config = dict(
    crop_scale_min=1,
    arch='convformer',
    norm_position='pre',
    mlp_ratio=4,
    kernel_size=7,
    steps=9100,
    batch_size=256,
    lr_schedule='constant',
)
Rows from block 3 of a small masked image model, named by matrix and row number. Rows with one number within an expert belong to one neuron, the router's apart. Each number is 500 + 25 x the weight over its row's rms, rounded and kept within 0 to 999. All counts start at 0. Numbers have three digits each.
Before each expert's rows are labels from the 100 images, of 14848, where the router gives the expert most weight on average: "colour at peak" is the nearest of a few named colours to the mean colour under the peak; "strongest on" is what is common among them. Only what is clearly more common there than usual is listed. The data: renderings of 100 made-up gadgets, each built of a few solids, in any pose. In brackets: how many of the 100.
# router: slot weights (model.blocks.3.mlp.router.weight, 128x48), inputs 0-47
# up: expert up (model.blocks.3.mlp.up, 64x96x48), inputs 0-47
# down: expert down (model.blocks.3.mlp.down, 64x48x96, transposed), outputs 0-47

# expert 39
colour at peak: green (57)
strongest on: green (43); teal (32)
router.78:469476496483536554479497508501463463479512521487514464496539444513450497526493495491508507505538507465489492499497478479538487466473521517531476
router.79:491477539498509507469498491534491484538543502533540471485527478532501472568514494487503488491465469503521532496500473524537492529518479539496480
up.13:468516482484465494510512512485513490495530482489508551508433510518514499483477486480503491441473494501525486460473512547494469550524502474494528
down.13:496499521497526498460457508488500488512469501505443501502522505457467458511514482522466510489559517490498511489530468470494501449457504510465487
up.14:492524533511521464481500472492538528510461532522501472479536488498525528522554489484499488538490473520452488527516469492500547502511477460516493
down.14:488511519470480489542495499477459482512515456456514505525496481513450491492495473442526494479489503476506493498500514493526504535444537528466473
up.15:521497501526474513490440513474496519476506500510514529468494495488468503498517471500503463528491508511515504545513516488531534515522415546516490
down.15:523497490456510490507548502491525500473488475494465501521489488506507529505488485458507528480499513456479513515490499494477512511442589466488493
up.16:492509489487533505472477490452503493506458515501508498481463476470474496465497493507490468472500487505482549498511534452495533492482500564515444
down.16:503500513474503489558550502557523507504514491526485474527500488526512506491520505482538482511471496505533482543499484544527511520505523438487533
up.17:480508525521495480459534504480508516472506456521475527482488454514480569494533491552474508527497497522512523501540475504460479480492502522489498
down.17:499482543486507464506512479498474508505522514455508478479504497517473519541486456504554517481451473500477495471531488488513488531475519527511441
up.18:489526529521486483486474531485459497491542507524514480496500499456482472523505453520509516497503486490486583528531532495488503508520464510493460
down.18:503469463471527503509527502521542503497467480458480503511507494533508550489495512475503510491529498534477456537488465510509466511483542476528548
up.19:486474508502518489508510537526488508511471498503491503504508509453569499478509484530476532541539500506473494494500492523473548512452508461486554
down.19:496512494527502492512485494452501528469496498513556501488513515542469506534496515473502494484476494510539483510501508477459430478535462533511464
up.20:464506550497509494476539515441501512502477456526464508495518475467519534464526525493478473514480478519472509498531515530468481468475494476491499
down.20:500492550476497472503506480492485496509514503464516474494506502518474503548477467454535504467454461506485492484521490500528485532458523513507436
up.21:503530503480500506508520507434484501503475498488495515491499497452523489420503483486483543537499481497467492466520559487476507513469515504508480
down.21:511504513518525491502519467514534486527516485553500478501511506529485474533513502476561462496459496513525505536491466510517444471545520510504516
up.22:484488549517466489463517471494499522505503457515490523514529467536468537517542485519499460523503507523500491504515437527485491476502524545507489
down.22:493485539485496478513501476492476500508528499466506476484503494529465501548483458469538494484466473504489493484523484499529492538456531532511433
up.23:513523521479422486516521491511490504511497482488487488515481515548497486480509559451513495502449542500486474506493524519499463462532504499490512
down.23:525507519518484529444435482498529493527495518492507497453489513474493483532477473533509502507489488484510528441503499487548454484506522503508478
up.24:501474528527509493496510529552488493521523492510499516467548489489477514525527483528523568521527543471472486503499512510501449464487484527489492
down.24:504497463520479511518513515505514494532473473493553516499494498486585509453477539494481483466477479506515509530491497531479529494507458474502518
up.25:464494474499464483502454499494503505460456536512486492507492506486490506502497455477441517472524519496493501484505464548483478516519436492500530
down.25:496539547524525516517482525461526496474525500525514517528509492533484507556489506477445496495537511546510491490519534506496511521454496522476479
up.26:476497493517474501506472518462503541468452515506489513500481507476485514477508451503438504540514461511495514499514508510487563517493465480493544
down.26:512536517502519498506488499465503501446512501501477486514518514548447521561497508442528502490492521508535495522507525488498453498492526533495465
up.27:460516499493520504466484525507533493485500517520506496505532478439508468476487498503498474471511456481548539528491533482500521517524465506438493
down.27:481469494461526502553510506492481503501497472452501515494481495531473499538508453460522514488503502483485469511531462496523485497453528502553471
up.28:458508484497469489484482497463501497458441512510485492484524485503462523501493468480442532474534500511516502515525479551495460516515464496479510
down.28:492524561498515503524475487479499487484523519493488520521491504531491479582471481463470523481518508510500484472504536505524502521456497515510451
up.29:471501531504494482461522516493494516487506464513474514482511441511464551491538505546495458536506515532494498490529468492470482462482516536503504
down.29:496487544471512463501499472493471501502514508456489474487512499515464496545485466484545509467464473509477497474526485487521478522463528525510442
up.30:485488558504492480468529505512495514503500458519482518483525459517460555507541504541493498547511516521502498499527471532468474466487501532496508
down.30:490488555468512469504500476502475499504530505469491468492514494524466511554493463483542505492462481505479507478529484504524485532466530524502442
up.31:480479489525486513501485529517499519464472481495470572503497505483497479460510489567481530544514477483532532492485499496517540486483489538493504
down.31:522499507471491489501495502483473529504509492498546480538510506497485483550495498411530466474487508472528474514524500494488488501471521495470446
up.32:482498478492478468506470489508496518466435523518493471528492512491491492540496478488427477463542526505479492485495475538492491510515476465513524
down.32:489516518540513538505462539447521502462534520524506515515492500535478522523489518507454519515527498557511497499494515492504517543464465516485488
up.33:476523519504508492494505515511488497487564457511512542461517499510481482509502481561508520501494480469509505472512548507510484539469462552484481
down.33:505461490476516477492520495495510503512439502481485503527496501483495456481497481434505509461508512520472476528509458489488493449471535453503479
up.34:469523504515454466466505495518501530518515454499493516523523476518464488486563505500532487546464478521499519519501491492490493438521517509470495
down.34:489492536488501440551532503496492505493520474481491484508493500515471486534497473474476523483479510506478466465512495518494491554464524551492452
up.35:481472513542512500486464522454507507479496506516513505487487490483529514539517404531502501538520520517474546490509505486507519501511461503510500
down.35:518509513473490512537538504536510525482480475521471483491516504540495538480489537460473500483495500486472481571527502534450478514494534500501505
up.36:488487539527504478456526517506505516486496459524477510482494456499483560508534504560471488539526501525511524511531469505466511473478506519488495
down.36:508489558479506466490498481499486487518521510457491472477505494511468501549493462498544505478466479502476515475532478490523487517465533529503440
up.37:481495522517507480457517520502517516481484456529473514465497451498474557492527491547476477514514502521515539500534466504457485471487499526478496
down.37:501479549481506463501505481499475498516520506449493470474514496512466516539480460508553511495459480506471517472521486489513478517478531531500446
up.38:487525482499485481478469491446503505483449521511503507488489484483477500505506416511502517494498522500449540466516540483481493484514466530518482
down.38:517502556492527506519538512527539493521489488528465475517490505553516499482495512469499476479489482520508496565534466540501496518482541479484512
up.39:455493469500494498509461505494511498442484522508491505512456512489484525527477473474447474435527496510519499490485479526499501536519459488503533
down.39:486527528510529505514480528472499508453504511535481523538515499503465510537516496502447512521570540515508504488516504511497532520462484523465480
up.40:521512532491498475515559483524483500526513498505503480524472514507522495482512548493503558515493530484472468509497530516497430462479532476496482
down.40:505471465537475557465429495487510479524513500489511498468518513492502475523484514531511471510480477526510523476468481497508497484557466509513516
up.41:475504520524505487461527515487516517489498455529480521475469450501485566492528492557476491518510496519511520505536464499460506469482502514485482
down.41:501491547485514474504506481496479498517520509457511479476507499510466525544480456501549514484461472508478512474530487483518492512466533533512437

# expert 53
colour at peak: black (58); green (25)
strongest on: teal (34)
router.106:493480528456518501437508478528471485509535470513512498462548444509485481527536503520502478514501482471500505488516495491490449462493517519479500
router.107:499490546498522520465542481534494461555504494515527464468509448511488487505483515485508475476486475480468484489508508513508460467480548498522480
up.0:479451504442483502500486499479487518492500466511491520528505505528485523500517440518493470515471525470442541472501512474490520507527548487510508
down.0:495548524534480526512514509466479497510465474454504505506500505526460481457490562451513526490508508511479480494485526512538528472473504521492481
up.1:501505510459520511491534506530515489484520492500504489574505502497532520506519423483500467485475532492492501475485490511455542541526520505494500
down.1:500518509568490504533467488495474502514478492539535530467500495520478487479498541500506539517505480500485503481501521472568493442469496505504503
up.2:510519522464492520493497460518539486484522525480499498480486483527497501559484563452507521461462505535481487497510485505528471489521510522539482
down.2:477467493498514501503499492515500511489495535500518468489487509492513498503490474517487463485526514433532486532486479478553460474509519476514419
up.3:497510522501492495475464506465556503532565510517475503543509516473535500542501500522500468497514511539450505481504484508542503464497516475504518
down.3:484459511524489567518499505500463518425493504480538477483492504526508465483483490486494519500494474468462504537475515516465512496491475531506503
up.4:493552497520503441518498482454520557463500509523483499528479513495490514522488484457453498477536530493533484510511512510508527540485477511495489
down.4:542472497487495505509523519551493467551512496504508476493509492508518486503512534525582488529459481509483513511479480479500484465522525483531529
up.5:481550533519484493472499466438527497468500474530464511480521462516478515513511500495487496477486500539528533495532479520478516462509492542477478
down.5:495529538501521519485479473453523517471481498507464485498492502481484553493472479480491521467509482502481525500531509486507512465435486542497448
up.6:491541496505491467525468468505520535473522530514491488539471514534488514565465498470451477467503525510522484497501485519527506546507480502505481
down.6:515473507484492540477508505519500470578512505488533497469497480492538489482498519533564468500457464502498528499487496470490479459510520497499502
up.7:495497456502482474495474467508511535504509463507507518503491503515490492485545510523517412526452455490495510507510497498515495506560505469481503
down.7:500524518507480544495519511445505518510488493483514514481504501517498507476498512477468571500494512489479480495493551530472485485428489536466511
up.8:472498480465504470516499472493491513476544498506496497563515519540466541558481477480453484480496548487509487518500496495530515532523514501497485
down.8:515514509541503508489488515500500474552486504479532494479485480510518464472493534524593494503484465500474517483492496456481500452497504508516518
up.9:482467499460465493509545503533461510490455507490510522480482496516495513516502495469478585491484530455530519502500510482499514521506497548507491
down.9:528537501500530458483483498492530482511532488505492511503503492496493500469499525537539440518512507560510471460512479472519461486507533463508471
up.10:490489461472501497488433503497461502496492477471488537482498493479501518507530526527549503569486485497472525460506482472517475519529524507515495
down.10:490534514492481495493548503479495517500477469502532474517501502509472478487492516455451500480528519458492456504484564515495523458452475502510494
up.11:469534534512486499476501461443524494466502470531464510494527465521472524519512495484482508463502526529534522491528488526480513477512485543472476
down.11:483528539501512529503489474454521524467488491503477481503490500486489548496472484472481526472503487493478517515527522504500509484421484534482444
up.12:508473473537519506493513502464491501509467489468516482431499487494493498470508537527489577522491508496512511488501511487482496512471471565512484
down.12:493521512446505468545518489510533537460519493520478503524510503458486511519502472472544456491499519482504465505519495512505481495529514431493487
up.13:482513551512504527499565476485488470493535494510496480519526493500513506497505475424490506456518508501502480517500526544481550505460490498496499
down.13:522496499515519487540455507523524499526516503509496510490496518506507499527502492543533500519467513529490553474495423471532486506565505507503508
up.14:484526486507499500523460471530516523469529527517501498532476516525492514562477491484449484478512508510540496500503476542531490558532493504497472
down.14:507473505480493536457503490500505484580488502475517494470494488499540494486499515523516465489447460496511516491501506459475485435486501515483490
up.15:486525488509497453524473477481502541464515525521496498537483519514478499555470475470448485464519543498532488492506486513528523543504476515496490
down.15:522477496490496515473526504531503466560519505500517486485507478506521489487501533534570476508448461505485517507492490469487471449524526496513519
up.16:484487485419491492509483515502449503489501490512479527530498502525499537522505484486491428514513521475476503474504489483518517518533554485522493
down.16:505548531516482518515519494479488499528473474457545490507483488520452467472486559487495512497498502493482483489468544491512510453458478515524489
up.17:475545527523487490466506464454529496469500471531461515482514464521473523503515497493475503460500519524544521489531485520479507470510487544471483
down.17:485524540510514526500487471457523525476480494503471471496487502490477551491471479462481520463505492484483513508521516502510511477436482537483444
up.18:485524482535507442515490482460508558474504511522497488527497514508466522542483484466458481461512527490546505509511495504526518547507478516494496
down.18:533477526490501514484524511530506471548514499490507488486511481503526490484508516525596515520466466499461503518483513469489484451492518490516517
up.19:468502496547511515509541427512511488496519470518510508496506512510481520490510445511490507504551449462493496509515521521471520498455530511498481
down.19:515513527490494482503467549507498482518504511513475480533496511493544518517516516505508508504464540571542516535520447479503484503520509482458527
up.20:488518498549523504496489541522503507504532521503472491494464512484507495541487486541479535528514493552449492494505488540529478447524519483534503
down.20:495486505455476538513517467477508499472467497512529474487516505498500500497485507476499457495477473442494524544504486458458536546493468532480491
up.21:506509504552533493502455548517481488515519501531488506533485493479518491485511490520517438507480457550441471494502487535506508491506496467494506
down.21:481493485511469546497520466488499521513469496504521488471529511491482505499497515470456573493501505444500524525488512503474501514464472542483545
up.22:506520493518484520493461473473506509503486516461477480439486501489489503545517505473508500546502447539478492473521493523511487470450508521544518
down.22:488489490467510500553531507492515511485504508504563468538515506498532503483492483480476497498500531444501518540475529509495536521545484467480462
up.23:484538495489479460519476475513512540477510526519502503563478518530471516559474494487454446486495515511511490516501481519532504527522509487505480
down.23:518487503507489547482504508492498469576513505485527489467491474511546493468489514509566510506473453503498520509482520471474496476458495523494505
up.24:506494488562547508490471533460511502517508483494493489485485500494469515471504474570499466541529465492470512481514504496540460478496510503485486
down.24:477517517454467528512534503503481513483457506493496469522505514494490504533505535439493539465485515472516487559511507516463530515473484513470510
up.25:489538491460563496510478503488454507495488508486480461485539500504521489460513497497510494551488505513500551472526485515500491560505528516522520
down.25:491491506494485485547530505490537520515477485516532515525474503514476509536509539481484469477494482476492500531457533477512512433488477475498444
up.26:524508484570497496479485514480490482509520493516513503491460497516482488458490528523507430504528440513487451510514511529525505473492468499501492
down.26:487485496482495549526501499528505510499492522482453489507522506476524507527504485489469573495478536475517511547498489519458490560480497510481533
up.27:488490472507487489496462510523497512498506478502487535558493502485507513522529465541527438541484454500451499495495475503529504501544525472480500
down.27:491523509516475529482515494451475507516468478497537479477510501523475491472495535467462543495516503485495483508493555520468512483429479527499504
up.28:481535488497468458526469467505505539479508526507501489550484519534472512558473512468456464468490529510530506508498474521523498527518493505506488
down.28:516474505509502547466521510505501470572515512494526507475496477512547485469493505540565496509470450499490517506480517477486504466483510507488489

# expert 2
colour at peak: black (44)
strongest on: blue (44); purple (31)
router.4:468500501469479451466514470511507500475469467508445506506489447505499490458522506504496495497487509504507527484525482491473501420532527499491482
router.5:515526522461508539490519454528500471465513507507514501486462463473537503489487527514467493512525512482487440496541499479522456505472513498533474
up.0:485515527523523510507514451503493507547459487526530546513529502506501479526507503521503512451456438506474487502475487508533483505458527514490511
down.0:496440460475491508489521512499502480494492488472476458458487513492473487464505498490483516494509500482559507486513526547451511470547472489476502
up.1:484479492497481496515469538508491513470528508533476482492453519502508497525486474511441517512538537511495491458530453554497498526506465525498524
down.1:486541505541525494513497498465479520481516522493505528543499499522472496527500520519462495504553501535527488489504566483504540518454487500461496
up.2:499454538503478498516556518520530498492580500520469511488462515519522520524499492500506519494488477478483499470497483531463496517508458483500537
down.2:494539501508509510473449525462472515548466508450537524485500508485474456505505508526459487480524507539513488507516522479524480503467517533479496
up.3:488502464497491499509476568489560481494465508516491460459457501506492493549484481528482496506511545502483516477523476515517501507493452526488503
down.3:470519528502526504529490492495449524467521513470484535556524478493485510480512502500467511502550482515547474502497531474501530546457491507507492
up.4:466467512515507467508489552473471512532501522521466490492498509513495480525505464457467490514535536500468519456498484547469534494498457503488511
down.4:502542509534522505477515485488501526483555511512548516497474501511463501513475528546499495488513518498522450478500543477506450538471493506471477
up.5:485519477518512470518496464508510517509494488532518481553484517546523493561501493501461421488485535510480496488487483498518523501484507514483460
down.5:507519507505531498483490530508495526491527517478474502498484495470480504466493513508486557526524486482548491487540550490492506563463459478466521
up.6:500559476484505504480451469506521504479498506511507510424508476480501526470505496505492492496481417512524530519535501503513502497484485503493473
down.6:473471489501514546507531488482531493563475476495505514517490512508496476461513458499503495487514511429474463477469482492485486501532526473519530
up.7:505527488498476509506526508479529470463473456484493474552482497530478536512470510492521470461458523502510498491483528528508520509555509546475504
down.7:510538506538531476477485510529488518506539534517449544471498500486528494496518479520469502514516515511513536485522447459495476506456501530525484
up.8:489479468530522495483432494461488488509508522501506495531520485476500510535507440546499507517540443493476519509524499482521482524487492488514464
down.8:479512469480508525565540477519488500484507462517515498491492498522510514450500507445532489505486493494523494521477495492450545511502505498461549
up.9:481442480509536519499557494494543469524446488492508495482522498472510465469486531519519485476482478494491521469487533511494533504479514521458501
down.9:501494498475477494508465509533465498512491499463521509487491510496516488495527485511529497507448470490529498510503457454514468469557487471570481
up.10:499533564510505499506512509493511489560486499498523480465534496511483468511505509453524471461478486499450523484436516498527513503477497516512501
down.10:508477503472461491491495493547489488460480499473464480497504502477510509454499527517508536502453501470540518516500496500495463463558511516471454
up.11:500480506488500506496565454483515508499548486524494515484488498517520487447506544482514509499482455518537487517526502511485484504567529528500524
down.11:492493476507483502473480486485493501572509514445537491481509535489472479510500460529481468479506521458457476475484495518503471469500517472524529
up.12:504513516477504480516559546508545507507544497492484488477501511531492490502493530430508461487485534500481495493459521511484532482527454502494516
down.12:523530547539487495465446502498479501515489520498518515496488498479508493488491500533471541500487504494508501485531484492540447543448525523505453
up.13:491509529472531499490588493496495485505519492490497451507538490500508489452502552481499477487506496494502515473502545497452538495477506503487472
down.13:517491511524489472506435489506507489494474516505553539483503510501534500517492480481540491511463491514470483505481459478555455503531500493546488
up.14:472457506510453481508497571489460494490513493507493506510490501500499502525510431490470524507524525516477500471494462533473507509494462526469524
down.14:488524509549556498464514476498516530490528515524532504501503509531480503520490531545486467501534507503522451470525535477469485503470501485458497
up.15:516488513495501497512560549524549495523571507508492488482499510488502513487496513472507460464472495505490497459479501510486542497506436504507510
down.15:502521515522485496479433501491440499515439514472537526486482506512521475495500496527479540508495511496522510505510483492528439532493513531485484
up.16:497507561464481498511539430524480517493552490520480549508484504548517525502506529492503523501466488495490491499494524528484499483503538474492508
down.16:537509501537492482430461530459527502548481519468506475465528512473449463514490482513484467481511508492486511477508502501505491514514509535509502
up.17:480463526508481483517513491496508513501552490512452480500464510520521519536493456483469531505492560529521497471486491518472522492496480560520502
down.17:504556519524537499473494517502471534498514518503544505497504495507483483502482523507454486516551496490485475479524514466518472552462502491443483
up.18:501492509474460515486446448490477517471506480489465518527496484526503523471518542525526535523488459515529510507492527530470493507543532476504520
down.18:503515503532527493457520517500540521562541511532539484481511511495490481519490459479479449475503527492458493488505478467494499460483515520487521
up.19:511472490496476480513506569481506530529495518505495470485494510509490492506523476496523505562485520485411511497489509516489489508494459480499539
down.19:501563538497486491470510479502508492462516493493517504500511472495498520498476544506468533459485479529562491521517553513516496496463521528477479
up.20:458481516509498485505497524501511522513457499532459484491501502512460488496521477462495505524523498488478577488495496529451534484507450463488505
down.20:502526512537512488490522506479518505509573514531534511482513492515480500510458486484490489468539536502492451485484526496507473570482519520511488
up.21:488502479514503501510514523527480469457545480492473497558500512530480519512469489457479477439498518504504494466486484518477520506524491546467532
down.21:496555528558519493495494511488508513525515516523497536483457503496550499512524509537470517532517519530512498475544512485496494532447491507465502
up.22:471467517504481480513498562496471506511494511526479492493491504520499491535500463486468514516530536502445505471503474560467508516498454529479523
down.22:485522505550534489478513478488504524490552512498542525507484510522475500510485531541489469486527505514544450464510541475496479503465493487464479
up.23:494457457504507495487493575497474475474474473483499478546512489483485466487503478557527511538546532494499498488502502486493491511509488536478503
down.23:492509514502515495545510453509511528486539520540543492508486478528529533516507521456498488518471484553502511538493498472503502480471476457545504
up.24:469474502503489514506467491480512490462535510506454505514480506515494532515476482481450530473507539525494488454538459536507509511544476539502525
down.24:486563511534526482523509513499474524503540508526491531527483509529498498536498495510470500516554513521523518481494521494484524537441506514451498
up.25:496491525503495503511488448521484507449564493509474540548494514528510542523491467492452517470494516521502482467513479522506510521537496519489518
down.25:493554500545529486499502535479506536528517515530493510502471513526478487533501519506469500521558521508516514484522521490468511528440494507455508
up.26:512483545512493511503530473557489512514569490510500555480501510507502503457512493501514556492511459520508483512491466525476474527498495506488531
down.26:488474468522496502474487523436493500530459500509532448497502510511504462523505515527460479485513504493507494471539565535495500462487500491476507
up.27:515491541459515506502543444501495504526508487500510517546525504526514531531513533435520478493472517486472494468464524519479531501496521483486487
down.27:543529495550491445479466520512495479493516502506480484445505504467503480481485506510523498513474519496495538544517494482519438516519487542512493
up.28:493500460507461480487454516517476523486487532531494485464484493468499509489527439557498495542529474506496513541534477487499489492479479478509526
down.28:483503502492525545523554501470528497506521476517531508531525490525512522480488519465460508487538513528503468511457532509502531522473528471491545

# expert 28
colour at peak: green (29)
strongest on: red (39); orange (26)
router.56:475496498481507480433520506511493468508450490479461468488517452528459463468508505498515482509478475512474508469491496503490480435500518517489497
router.57:495517511518508490537493466515485504470549514542485471498489563518502488537483509488433498504534494493508481496510508514521486571492476508497480
up.0:499464520545530497504494539506490482519467491549471477480519493483480474514504497518501503500542461537497487455495550542486469492491485495468540
down.0:483515502492508520527527491525491516528490520472577519504468536497538509457516526520490513481501495504534480521511474446506532538492499505515460
up.1:504485527481457500509491457471504493494526483518566481498509506518455508530501444509534487497475470508504484525490522515514455504500466508547470
down.1:504491507525517489499491541511504519502502526459476516515499492481493507497487525503447514496514544489479525464507443485530552510482558473461530
up.2:487472446519495484506481529496452501471449477492483538523493495493459536477501510527477530516535512463546480488502524477485486502514496500464531
down.2:508512527471509555501524497500512500557509491495536491482516512498550462493513481479565481490461499539513478512481469488479501460500501482533517
up.3:512494542482505545496517488525512448452519513487521507499501487532497537524479486483521482443507549495507508545505497498510457486539484507538492
down.3:487496468534516480462497485466499505533495496507493522493497505474471482517518516524432528527515487494496514469509496532464485509465508492430549
up.4:474508449520502492498508521429467485478486486489492486556485486485502500501503480562495523509524492525494487517498473468492504496460526530451514
down.4:492477519481499555530515499554494477510510498536505500442528493527531514480513509477499496507467483520530501530485519506503490509563487472547527
up.5:544455504476501506500502519525461491497441509511529514499495489499429519532494490464481493495545511492509463518492518484500496489515461512546470
down.5:489540507516553542524512497471518517525534500496506506506509506501520487506496527541533504514476531509530487463496475487466493551480549490458539
up.6:502530528522505532492486504495554483518522531497536467438492496477548471504486515542506512497489465546473493505536485515513466499490487491528526
down.6:473486465508504466528501503492477511463477497494500545548480513533459551482514492477472494513524498500485516504496506507477577531481498497457505
up.7:520499543518458491490520453444503505506535520514511501523531489490508526501538503525524506502471491526477487535503479493547528488442521481465491
down.7:485450492483496532504493518515498470479480482498499500473476477491466519510475508500439502489515500460511505471498539534497472524583495498470478
up.8:496478516522500512504529522506507508488490483506510600485505499504498563490509496467487514500492508486573480519497515518483520520526470517507476
down.8:517520479496499452471506469466512523505521482488511478500480505490482458499502466515519481493531508467467495493486494467460423477486511479469548
up.9:513456474481514487504519520473440501481520476517493570532517502524479537481507473509479522497515508447543503509508523509465513503528493526512512
down.9:504530508505475529466511494495537509544478508488505488451495501456508480517500503500554504487473513529494470496467497472461435465502492470469519
up.10:515483513526482480494522507524517532503471481534470556486511501482506535486574491526503507536502462498530537529496498546502517515519477475473497
down.10:492499462500483493518494481478483476498500483416549482518466485476483461468476489496517485451498493471525472509510500478532462460495499484497508
up.11:542463484503509483502530555501437486497444516519472494508519493455476486504506485466485507496553512508506461461501503508497493487463473502506492
down.11:488538503519527553527526487501515502538520486514576516495498510504538500499495515529517489497461511511547483511487485480466479551514498536514516
up.12:489512504499495492508532549509478493530461507489458506490512493451469484498503506501487516519538509546495488433489516519461505491477476519436517
down.12:496484508513503513521531485516506500503510496547580503499481516513570498480512487503513496479472482502542471546519487479507456531508498506543497
up.13:468516523531514500493531507547551506552489472498444468455492506484520499494496516525469547512500504525508498461508511509480468492493523527470515
down.13:491488484474489462508502503490478500471498533521555527510475529532502502474521494467545473466518450486474516525522502500514508523505447483514449
up.14:531508467531484486497509527477472503506482469488508539548503496492525513488533467539519527519504481522560512512490480456481548495478506512458520
down.14:493442515485515522490496493521513491507501516528509494439502481510497497510494492470470484486478522464497459527507519503511416479558485491516506
up.15:502487500544517508494489489504505487527500520544554448487508500452520483504504485530489531497509440536477464527516510506534471501465467475498512
down.15:481519489510521515560492540509501508487488509444531538541465512524511531455503520494508502502516520516514500491486493472501574538493500507516518
up.16:474527456499484503506507515483492518484525460460497551500489504500496547445502476515486535517477507437490504532514508486477505523503522537463518
down.16:510504515475474488460469497504508507490490506531467480505498500494516468518511483468526475485478485524480504504480487480508457411515484431508519
up.17:498517487530538515488502527468488476513486527506530478507518494445519462522497474533525488497524475580480502469496471471489510483477474518483524
down.17:494453509514520498521514500551499489505512498521514502476460497555527550491510519499434513517508486480532489551503513496494471555491500510517510
up.18:539536518508510499496513561543529489502436494511489464479471489483560444528494528514496483484504501542506506485515496503515488493491485504487520
down.18:473464481514536478505509453480477510491546521525531528495525511530457550468499486482487484509517486489510482521504524514481544547519479509521469
up.19:478498484507521519492464537467497457492495515481540484513498480442493494503494434517521512494522472533469507509502471442505498491468493536526500
down.19:487482520521502484510533474539508469502538499514498500486481482568509550501517515512434530521504472487495497523485503508482451539493473471509518
up.20:505506489513509505502532491526522516495506471499487611480498508510534529478504500471496529507463487461529533493492515508459511521514496517475495
down.20:510529487500480442453475494473498524502501491463499449510483499500464468491508481506521466503523497485465476535502503472507448445479498467495511
up.21:471485467492519488497518547475448473484516518455525477550508494482466498502496470496512491503534546521477490485501476448475481475482513488536503
down.21:504497528510501547512511483525534489531543500541517480481485492526561530505504503521468526508466475524512518553493481522484464531503470509507532
up.22:446519516496463484504532461458497505492534499479499464511496505514491484503505531516507532515483493507416520487509488512472459493464512477477529
down.22:493503515488460508515465543524515476471495506508514492521498515469555532473500476498461513469499489544522531527504493516564543511527487504502473
up.23:506535494533502515499518522533531508487460475487508535489496498531524519471501476470510511512450480503580533508493500497451544516502497520485509
down.23:515472495496497442463489468485485514502538485514473485497482490493467480508507490496483468494535509457469478522511526474533431452519515477494501
up.24:498490444506490493501468520458445496473487468471497547545483497477483533447505465520488526520516529489525480507509512459482510498475505500485502
down.24:506492530482512550494524499522523491522512501525495486475527491525532505519506498482536498488441488520501496523458465505488451458547488475526545
up.25:519435512549519501497485519525495501491458500557513515499508489495483494526502499539491477499536456521569474522498518524513479510506469501512484
down.25:487520473487537512542523490501489522563508508440550504493479519509492505468501506519515500507519519479526469460490487463475549513481524490477520
up.26:510489502518486480501531509508506526504483456533470597482500506487514533468534484523485505527502500479536529504503515528456514521504486504464501
down.26:508506465494483459460511481483498501491502512445539469501481498474496471485485493488538484466495481484484474516488494470486439437504478466486521
up.27:497463503486486526490498504490488421484508506475509482522527484512465504496486465451506513454503534491464504478501482508509452476490475509555512
down.27:499495490519481501479509492502501468558524502477551508497481503488539516499499506537447552499473467491518490516508489491490429517471484509460510
up.28:507530474530516478502515529532495516509480469515480548519495496507520531482506492547485513514509520478538514462504487486450539495498515527430526
down.28:508459498476471503469512483486485491511509502513514484470501498476514462487505479461538495484490480494498458530494522486486418468539461481542497